From a checkpoint of a small contrastive image-text model.
Model: 6.35M parameters, encoder norm groupnorm, encoder depths [2, 2, 2, 2], encoder widths [24, 48, 96, 192], text encoder width 256.
Data: trained on made-up ball-and-stick molecule models, 97500 training examples, 62.5 epochs.
Rows from block 2 of the image encoder of a small contrastive image-text model, named by matrix and row number. Rows with one number belong to one channel. Each number is 128 + 32 x the weight over its row's rms, rounded and kept within 0 to 255. All counts start at 0. Numbers have three digits each. After the name is the row's rms in percent of the matrix's.
After each channel's rows are labels from the 100 images, of 14848, where the channel reaches its highest value: "lies over" is the class under the peak; "responds to" is what is common among them. Only what is clearly more common there than usual is listed. The data: made-up ball-and-stick molecule models. In brackets: how many of the 100.
# convs0: expand pointwise conv (encoder.blocks.2.convs.0.weight, 144x24x1x1), inputs 0-23
# convs1: depthwise 5x5 conv, stride 2 (encoder.blocks.2.convs.1.weight, 144x1x5x5, trained with AdamW), a 5x5 kernel
# convs2: project pointwise conv (encoder.blocks.2.convs.2.weight, 48x144x1x1, transposed), outputs 0-47

convs0.27 068:164134092137066102154129161144111097175182109121152082147106165161141178
convs1.27 116:162121142146160129123139149166077097137170148091066118111110099078073078111
convs2.27 111:133129120186146133176103125075102116179140144062137121126072140140111155141097185172199123156118116164201104134140107156171144107142095136096101
lies over: red ball (35)
responds to: space-filling (86); balls: three (71)

convs0.108 119:068118121097106121094162132159113113186175151193084133136104120092105103
convs1.108 129:107127146152125144151166152133137143180179125084110168149096092072103065089
convs2.108 113:141122153107103185126152118139137145123130125111146127102139134094133178190169211127132047101129156150103019129132147155138168103114119136146122
lies over: red ball (87)
responds to: red ball (100); small balls on sticks (97)

convs0.105 082:083106132132130105109121119117121135123141103136153095111106099096166247
convs1.105 095:074124133122128084158175164144119170178185131126160178172158089135122143139
convs2.105 072:138170121092124147126143116090162092093083166119109125159182163126152091155187118124175091062155152169137136053127068138145116124182112106146140
lies over: green ball (74); yellow ball (25)
responds to: small balls on sticks (87); green ball (75); balls: three (45)

convs0.129 070:112140129148144104119110109172047155101129162165148095170114171156140069
convs1.129 095:142126100107086104111089109086091082119133158102131177184164091105163175153
convs2.129 064:151136155138131106162094170056150157094126123103159139118110104126129143098120164115097112067109161126189162179222102133159116117075117148161163
lies over: orange ball (87)
responds to: orange ball (100); small balls on sticks (97)

convs0.111 071:086080161089193152104127144142126154121137124158094156175128092154175174
convs1.111 124:148130115137160115063088108144124068106080112132069083070101149147122118119
convs2.111 079:075153128130113115135129105148140117091146154118061109092147147113163143130137175155138161083140213163212145161155163157105109189102138163139111
lies over: stick (38)
responds to: small balls on sticks (100); balls: twelve (27)

convs0.57 094:180133122169114196096094097115131133135127119178076155171182112149117145
convs1.57 100:074101119106093120131128090085164112089098156111077113148184107132146140195
convs2.57 089:117098112051093121127124124132067096151093179150147135146073145131153078134114150115156110141178117152138150117082177089204111176114140126176156
lies over: red ball (63)
responds to: balls: three (71)

convs0.32 035:115188121136181077133187126105173117099121174131156174131109105162093131
convs1.32 061:198181142146169133136105114108148096170162078170101098137116142102091088114
convs2.32 039:176102127089120096140115108174117117066128156144152110089090196144119126216146115156079107137114106149064137146083126115136104160181134094096108
lies over: red ball (58)
responds to: space-filling (99); dark backdrop (86); balls: three (53); balls: four (28)

convs0.11 119:112133054116103125105125172153148173128100106120135218123093153159139138
convs1.11 102:159161148147160148131142146161117100081106132092060087083118103088072098114
convs2.11 112:098157128129136161082147193126151090178133150184111107139107159150163140125160103129088174121122135215168121170083176126128074126147147143083105
lies over: white ball (52)
responds to: space-filling (100); dark backdrop (100); balls: three (53)

convs0.53 028:122153090143158069112093148155109155151125090157184164139117097187121175
convs1.53 058:123097136090104158142140106105140147155158111147162194206152137151181172126
convs2.53 031:153121152132033070139130140136132187138117108118137149127129075134132098084161142151193127069115084152074131114149106159169191103146130104146137
lies over: yellow ball (59); orange ball (27)
responds to: small balls on sticks (98); balls: three (77)

convs0.26 101:114153059145108110128108099066117079110140173098083133095143167114168115
convs1.26 140:119101113125150091075083084134100063069074132125104082093125131135112115130
convs2.26 133:157124139141147092124119120096142120137107141139122138119116145141167113058211133080089200133136055188110080109112168157092138144156106089154157
lies over: grey ball (56)
responds to: space-filling (66); balls: three (41)

convs0.36 113:121046087136122108183134147090177138104087142143089119120115157077111119
convs1.36 078:100097127139134137119123176170157167172162106172191191105102122149106135091
convs2.36 097:129087081128116132148124195125164110140153115158139082144161128149126100125107117115128071099096228099110189167122095164078176124113105159115101
lies over: stick (39)
responds to: small balls on sticks (100); balls: three (53)

convs0.133 088:080067122126111135091130155068105152187180129128172124125109154147123170
convs1.133 106:124100080140137120084148174190112107152182173140077099116115138120094088097
convs2.133 083:140137210140073154149131054100152145111141085088125091187136116156109137151154107170087139160136083133151101108164091092094129172148081118143150
lies over: green ball (49); purple ball (25)
responds to: space-filling (85); green ball (79)

convs0.5 157:103043114109126110113115183117102117188110119112088160131164153127178121
convs1.5 097:080119147146109091122169175154140157168177187113144141170171102079126148121
convs2.5 130:093112162080113139052152088174096112138087142142148143161115130123076170127175092184193093160161115153101125096173104119114146143146129093130174
lies over: white ball (48)
responds to: small balls on sticks (96)

convs0.124 070:128129118092109147127126080151154143203155098153111073126084088098077150
convs1.124 091:118140154141099124136171176139136180190195153147145150177132121128104121070
convs2.124 071:126196114119175137132102128160173127099147066091130113105181098120118068112158161197147104109155101176155055138103127111148156148155114126125173
lies over: purple ball (68)
responds to: small balls on sticks (74); purple ball (68); balls: three (40)

convs0.15 092:143092093109116030168143111114129174114090147133104091146137101095142156
convs1.15 094:107145148105084164195175139104157172164108075136124093080111113095100128127
convs2.15 095:137126189128120130208070124124112108106187152136182100124096139134158127178155122141167108158165141053117142170115081120136122144120102080080153
lies over: stick (50)
responds to: dark backdrop (85); balls: three (40); balls: five (28); balls: four (27)

convs0.30 110:170075115133138091143120143189103143173162150099137137188125146160166175
convs1.30 097:126154145130118162099073131103162052132164093149099164167102140088113113079
convs2.30 139:173113168136170151117082197154105106141101177096150155136151170130126128102074157159158122083036128097126100130108087101142129173148141090135151
lies over: white ball (31)
responds to: small balls on sticks (72); balls: twelve (38)

convs0.10 045:116106171094103152155145145097146148163123106147199209160124141163123152
convs1.10 061:160122084166110166138160137119157119162172144157130176209177141125139153100
convs2.10 047:179105108097110106181135182135127148118170145138135177122075135153146118141181122135102115143106044158058109107172123136137195140132116101080103
lies over: red ball (35)
responds to: space-filling (100); dark backdrop (95); balls: three (63)

convs0.91 112:140145081139139120151094149184162073147171122123120078202103145116155127
convs1.91 086:108156168137092154157149152156185133132147176180149146142179119175184150119
convs2.91 165:127081067117161111078084116080103168100104105107106110106107109066181131163151126171168126115110115111145178126090143122133157166154146198174151
lies over: orange ball (36)
responds to: balls: three (71)

convs0.126 035:103154187143110108096115145126120137099113148142125188146101135230145140
convs1.126 070:162140077126159105107118061132098135114073081146103116117124199109140164155
convs2.126 048:087198138129125110185096121098120146111126131105117119093163121134135123144178144162064085108104152138221135081118139081174109130065118157114144
lies over: green ball (25)
responds to: space-filling (100)

convs0.47 038:103176131059152096113168108062083156098153121140159143115161112143115163
convs1.47 071:159178125129177138149091114146130113093071149130099055073153145155152149145
convs2.47 048:122186173082082119132135155129107160116106158141139090154136123179189126113138178211067133158127100143108171134072121137175149113141109158091127
lies over: white ball (57)
responds to: small balls on sticks (94); balls: three (44)

convs0.113 065:072145097069171128133103113126115131119164093142113157188113153193098107
convs1.113 094:162138128142164141102119089155127095072095097148126051070107133172142155146
convs2.113 064:070206087162118163127121125114143146106154128117158079141194125107152113176145139155119104108115182172147199066125093093123088155144120138131118
lies over: stick (29)
responds to: small balls on sticks (100); purple ball (61); balls: eleven (30)

convs0.60 130:151148090094100132161088144162108095149166141134119128202097138126189175
convs1.60 132:112069068086128139119118083091153139123114061150148144117076133149146110081
convs2.60 146:079173151119099131137139115144112118075109101142143144122117113153129128110095182185108212222170162124153103119155156190159123119130093153148137
lies over: green ball (34)
responds to: balls and sticks (90); balls: three (86)

convs0.97 128:120163095162161121105120110090089097164183154069147114116149063135153104
convs1.97 071:125143146138118122134159160143122111164181163075128137168182070128119184182
convs2.97 092:132172135157158122108102159137158137131100119106145089154109133163075105170080130131084150098123157145138171129078182138164119208092154100102049
lies over: stick (66)
responds to: small balls on sticks (100); balls: three (51); balls: four (32)

convs0.1 136:146130137153116162140102102081092118161096211095164136112140119070147092
convs1.1 093:101135126097111129175187162111104146194185158095125136157150100093102095098
convs2.1 118:103143070147120151125120227089188114131147129158168094154110146124143131162097115095138059132135150103152162139144077098141188106086135151107096
lies over: stick (56)
responds to: small balls on sticks (99)

convs0.29 042:127179112168118088120140132093098121104135083138124209159140103185091148
convs1.29 068:117176144142162095144102106198120114120050140130101107075115159125169139156
convs2.29 043:134157138080129156126140161126104113137114123164141151137083128189103116168142140175112129137110041175121166108044129118141167135184084098084095
lies over: yellow ball (39)
responds to: yellow ball (66); balls: three (25)

convs0.28 124:091123075127149125140117174166161118177186164119136095200134124131162138
convs1.28 141:144105071107138080083083059107130143122115076150171154132096103153155145127
convs2.28 131:099088144135068119116111133076133064131126131150107095136114117115062090148103112100123137206148138133174088115214163122158142173143107130138084
lies over: red ball (47)
responds to: small balls on sticks (93)

convs0.3 182:095106108097121182145134120126108110140126115066091119104107123101128228
convs1.3 100:103134151157079139166162170146137167183173174110124179166144082113142141118
convs2.3 161:136178144122120137160152122109151117145119146142142158092114142159108117130131080150152096093112146231100171139143081130172123176188085158171189
lies over: green ball (100)
responds to: green ball (100); balls: three (55)

convs0.46 034:106149089163159073159124147097120087113141135114182101091187085155095125
convs1.46 067:144153188207134112166130139131124125086061124111131110108151176151148155161
convs2.46 040:158175173133040111156121154080076160115114136089145095157138160123136108126166125149164158101105071163093108122136087108175109119090172087095120
lies over: white ball (34)
responds to: balls: three (73)

convs0.23 103:143138126141093121183146140095117054139188099171162058132125138122136134
convs1.23 092:075086166146140079109125160167088123132116161135130125138177120161165178186
convs2.23 128:163154135154133119137114115111125124081131140096096148074172105118168156196136161133081128229123131184095159149124080133099110101145133100070153
lies over: red ball (75)
responds to: balls: three (88); balls and sticks (63)

convs0.51 055:136152161100135077092144072088130128152083168117181124113145172174129090
convs1.51 081:182154138158115131102072122158136103029099167167144109124138101115125123115
convs2.51 059:172138133118090156151133159143126148094160170135089097155153148171170186140099157224083163157179113125077158109119129166117089136159095117131134
lies over: white ball (59)
responds to: space-filling (89); balls: three (30)

convs0.9 098:070162098081106065105110133058134082100132131137128110166152124121145158
convs1.9 116:143125087105112108086081072097111099063084103119104088080096150123118111120
convs2.9 111:133133172146171113156157160159160144160071104100135122101092136148107097086160102098123178142124071232107095136117149114105099162125146139186142
lies over: grey ball (79)
responds to: space-filling (99); balls: three (72)

convs0.107 108:119116149115165105121050170166121085142118166084150155125117091191116118
convs1.107 093:115100102115126106073075114154127070098137167101074115132178106084121130172
convs2.107 105:104179099130080055109142132137143184145152118130146118102116146115105128156167163127154178072088228123131159153101100138121144160094151169150112
lies over: stick (33)
responds to: small balls on sticks (100); dark backdrop (75); balls: three (56)

convs0.17 042:161169121117144114120149116104125180147109132129206161128110174203095131
convs1.17 062:190121156133197122140117135207145094111132167144113134148138087087130084126
convs2.17 039:165168146077111147146158182111116107138147173179153147104114173165140096173169127170100130157119038178087144130116078136111118137174127108106107
lies over: orange ball (39)
responds to: space-filling (100); dark backdrop (75); balls: three (52); balls: four (26)

convs0.0 140:186090121047119122120164154158140101153144150091156108120161117116158074
convs1.0 122:120120140151107136168172153143123169173179126096138173167100094118136098051
convs2.0 133:101134099110103123107130076137129155126103112085107142129146122152080094093123133168158120115130124207080137098139136109191056050061135146101140
lies over: white ball (97)
responds to: space-filling (99); balls: three (54); balls: four (34)

convs0.70 166:126093093117073153146109119113140087172091083135154065176114075114123130
convs1.70 088:114137158143127149153159166132132159168177165155170178175182129134177171122
convs2.70 148:133110133110094121146117109147133145055150048050087194128130062071083078153113146097145155141139098115130122133130106100153132131142106119087149
lies over: grey ball (60); purple ball (27)
responds to: balls: three (92); space-filling (60)

convs0.38 136:142098088136126153131103167180158111178166159129143105202137123123166177
convs1.38 142:136084059095104103078111137136074089131148155090096144154156127069126145122
convs2.38 136:108154144114118100113113087131120096122183106164138094122091082133082124172155158117106164161154169140137132152198163153136124044167108138179069
lies over: red ball (33); green ball (26)
responds to: small balls on sticks (86); balls: three (72)

convs0.94 077:139130152119133067130119191082112107129119123144103058152099085186120105
convs1.94 111:095092067069106115121081103117154128151139120168148141168129194161154152150
convs2.94 074:168066152112141148125224165146170134109126144103067068156099151104172121124075138157166164138112153113094109135145133156128151155124073130085130
lies over: red ball (42); grey ball (27)
responds to: balls and sticks (91); balls: three (75)

convs0.4 077:146120086139049097164110141108111121169175128077188100154136134153109128
convs1.4 095:103123155148090122116105129148170141102102180148174129169188131161189178133
convs2.4 096:112100117062106078133107097146125145047142164122069142110117141145116115186198095073117127124093116117096104103109127174134104179136093099094147
lies over: purple ball (87)
responds to: space-filling (100); purple ball (88); balls: three (44); balls: four (30)

convs0.88 135:104091104152130115128108116135053153066117109163206126170146129104135122
convs1.88 094:127115144139110114164184163131138173201182118106155172151097098101131123083
convs2.88 122:102092121115116141146164127064131132109129122129122191147118129152176125054131162149151200099100118128154179191139067114122144139151116049138123
lies over: orange ball (85)
responds to: orange ball (100); small balls on sticks (94); dark backdrop (76)

convs0.69 070:107194146154092126098154142094139126123113144104200166085125177113123082
convs1.69 077:130100093063066159119118074071148136128104112144141136149104174164149168135
convs2.69 086:134189093151125059176140100089085128129125174133112121033154068103137172147125164127132138114125137154199154114075119129160111122129120120117156
lies over: stick (47)
responds to: balls: three (67); balls: four (30)

convs0.143 050:129121015116147152128154126113097148157149123103123154125123109062142100
convs1.143 080:165110158161148187188179137132167160120147122146169176167155092149121137149
convs2.143 055:131152174122084131158140065136126212092104090169183082149107099192087126119136111142088139060110099117148115088133127112123121122112148160175131
lies over: stick (34)
responds to: small balls on sticks (100)

convs0.115 142:120102087105103110107096109147090140126128122197116098156133140110118030
convs1.115 089:133144126141133114157176171130118152182196174124170156183137100114159170117
convs2.115 126:120136134149139136165177124090158139111116108135136179073081098140120111124125120102152106077109146200108150198176158069201118136101093130135169
lies over: orange ball (100)
responds to: orange ball (100); dark backdrop (87); small balls on sticks (71)

convs0.130 077:119129105144115135063147159111119120144123021094110109172129162118154119
convs1.130 084:141150121087109117174163091080160184157142109163166166173147103106142168153
convs2.130 061:146109144152099143187076146104160102159155134146140114148156129168127141174126112199067154061083171149140128117111125134137137136056112160171076
lies over: stick (35)
responds to: small balls on sticks (100)

convs0.16 057:127100104117178063171214124132089128145109148096143161148125096134109140
convs1.16 083:121158114157187165194170128142131188138063096089125114138126146133103110110
convs2.16 051:165101175122061136138149116113122149088121126087115103140123126137125163174172143191107146138176111182107171153119076126159119136128061095052102
lies over: orange ball (48)
responds to: space-filling (100); balls: three (68)

convs0.87 055:123140152108191077130169119161128113167121115103178148113125144210162137
convs1.87 080:133154166187155151167153142150122162089112122116103082054105127094119098086
convs2.87 048:106114094080117177076158107165128137099123141185153122198132124169171146123097143166151118104156176160160160110096142062090106173159151151095118
lies over: white ball (45)
responds to: dark backdrop (99); space-filling (94); balls: three (35); balls: four (26)

convs0.80 081:137141156122175093120168122160144078164107132121162144093144139192203132
convs1.80 092:157164154158140164173175172136127162128130117111116121075083116111084092065
convs2.80 074:141106104109117139033134094159125141081123155170160131203123099149132174134092120155159111109166170158153121148110135094075067185133143130105138
lies over: white ball (76)
responds to: dark backdrop (100); space-filling (92); balls: three (46)

convs0.123 108:152067106140093148147118164138106087174143121109205068121148145152133153
convs1.123 098:156185149161141171135104125169184099120106155170125107098176138155151168175
convs2.123 109:100100112134170075127084121114145107085105135116141097095129103061210148116156115155189111166121165152115178161095118178109151149150169146112175
lies over: grey ball (47); purple ball (33)
responds to: space-filling (97); balls: four (26)

convs0.39 089:035175125139136134146146096141117125149130116172122131168085156171097172
convs1.39 095:158121139138157131105087090155135077065085111131125071081145127159142124188
convs2.39 088:057141164157113160116127148133157126131131120152105086122155132168138110122150083188184121091121133177062199107129107097147106061103103131093092
lies over: stick (64)
responds to: small balls on sticks (93)

convs0.81 099:088113109158156067111101152116124098127177092190122173147151120105182141
convs1.81 105:081085104134108082116171162107129157174175086157161158151109115133170163160
convs2.81 076:104114160103148124053085112059117115139090168127139156136113102150155162121133160189144125078195155149117122136130137126104192106111127047134108
lies over: yellow ball (94)
responds to: yellow ball (97); balls: three (52)

convs0.22 077:163115082117127093161140162209097115127190151100124159125108121140179145
convs1.22 121:107106119107105109156160112110138165150061138133151036085148142112118164162
convs2.22 121:142086137176146112066128181081147081165116119167148159127178176100098119103116200134165106137136074137138098126155107087181092142127169102113127
lies over: white ball (26)
responds to: balls: twelve (37)

convs0.106 092:085086095090121078095105133098118104128151155123142095134159108206092163
convs1.106 097:086083093095135093092097096129111088094102115103123120133136081086101101058
convs2.106 103:138110127166207153071139203132132126172067160107092083160128128099112149140134080191074149118133127156109118131116124109095121181153083140134114
lies over: stick (43)
responds to: small balls on sticks (96); balls: three (26)

convs0.19 129:073087147184085175136153132121108108098149152115082163160117116186153119
convs1.19 095:108126133149107140159167158151134159168166178097111156155160080051104109102
convs2.19 105:167119140151081072114155141138063119149105084142118120153154140167165137159166148091199039179127126144113159150117118168136097152153126102168141
lies over: blue ball (89)
responds to: blue ball (100); small balls on sticks (96); balls: three (43)

convs0.49 085:107113096142120066088104145111113140107135100170200098156143089075153152
convs1.49 094:088110117136104112154165173133103160165163141104130155169183062070131133115
convs2.49 078:126136145097112138140125118053169138093105112162116175133122148106177113124171176177151176072153127152142148138098124108168090086052094072132136
lies over: yellow ball (100)
responds to: yellow ball (100); balls: three (71)

convs0.45 164:076083118142105107084116127110132099077139120164165143146147091073169182
convs1.45 093:096127151156117111149156162119157175177177152140155178177140090105168165096
convs2.45 126:119144150090091118151103125107151087092097145120119171198202119092164079142179138171131126106151152167175152104128150186107123087110129076095114
lies over: yellow ball (100)
responds to: yellow ball (100); balls: three (70)

convs0.52 114:175087129144069175133123170144132097121158138080048129150132123139162132
convs1.52 100:057140148125064113157175174138138159142168163134159165163155103120158142115
convs2.52 116:137123114109118128105109096164022142095066153110080107044138140125129118169128071121094108142114122133133175078131140157170109135122162146161146
lies over: white ball (49); blue ball (48)
responds to: balls: three (94); balls and sticks (82)

convs0.127 064:112082151171073125109150155088137155175135098111186150184160142130147158
convs1.127 117:128142124089080158160166094062174186154094093135157145103097104127147150115
convs2.127 072:110165089189130062127119170134153121137133161168106139111156132129158110112174144146084101133084086100069150131149111180097175141079096138165067
lies over: yellow ball (60); blue ball (27)
responds to: space-filling (98); yellow ball (83); balls: four (28)

convs0.2 047:161123161111122083122129078128079131199122155118139138116167123189176163
convs1.2 082:108086113134160106088093091118159128136120129148155197154138144160203173154
convs2.2 058:152115094132128074195133093150137144139174112128104163104065153119118148094177105134112108100112029119112080068097153161157149126138141099138100
lies over: yellow ball (48)
responds to: space-filling (100); dark backdrop (77); balls: three (63); balls: four (27)

convs0.50 081:186134114102128194082140145104135137138089156148110168194165123132146170
convs1.50 088:104145066088084102114127128128117133095140138141134144191195136137145180183
convs2.50 070:138171109050110102175102072145131128136091099133117134130142180129150101096138074154127143092142126161085166120131159095178063103067104156157155
lies over: white ball (80)
responds to: balls: three (49); balls: four (26)

convs0.58 125:122091118118143097101110176142071113148120104171123113154164176123169052
convs1.58 101:080105134131093151145169162147123163174195149092145169155148077134161133095
convs2.58 106:117118175132094134070131139111145144142111166191111118094133126164086161111154115182149102111103125213083115217123124133162149162116121100152169
lies over: white ball (47); orange ball (43)
responds to: small balls on sticks (96); dark backdrop (83); balls: three (59)

convs0.79 122:170085047160119121125180143086145145149143095128099105116098177091124123
convs1.79 070:161168153116111173177162129107164159148145142176163149150104186162165168115
convs2.79 090:115148165139130084130128107103123147117112103103152034198141131211062137095117116127092132086148143164162134158079161132121084167108129126120142
lies over: stick (31)
responds to: small balls on sticks (100); balls: three (61)

convs0.14 083:131178168118170125099152103140195105097133168135099109161169093173161142
convs1.14 094:126152153136101120147187146144114137166173181070093122152168097076100105157
convs2.14 078:125097102089140091050118184166113112163133146192173122106140171120136099168153136159139111144206110145117108178159123144144098155188144142117162
lies over: blue ball (47)
responds to: small balls on sticks (97); balls: three (43)

convs0.99 107:117089103136123078174201112162112080126121146083170079108153134144149129
convs1.99 124:055044094128134068098102118148120140151155139133143167157142126142151148155
convs2.99 104:111148115124201098161098145154145080186131173176112087111097109181093124103166192083071089141086136143147175098121123140101131129137160142113118
lies over: grey ball (42); white ball (30)
responds to: space-filling (100); balls: three (57); balls: four (27)

convs0.85 191:111089087135042150106151107147130113135122123132127127159073059115137172
convs1.85 090:107146149147097151148166163151157172160172181145165170174166113151169160133
convs2.85 131:138126098137125144128155146124134134071126056040069131161134075086128093140131119092125095087146164106125119061117080147129126155196131118152138
lies over: green ball (57); yellow ball (26)
responds to: balls: three (89); space-filling (74)

convs0.93 190:165078104046068137093131129159139098134128127086134108140139076119137093
convs1.93 106:104128164142098137123160166147159162154161196152168168171168113142171167144
convs2.93 164:095110147116061130153142103115114116142086085148110128067119146142119062132136111113179115086067133138082133093118078128102057062114116153097149
lies over: grey ball (100)
responds to: space-filling (97); balls: three (77)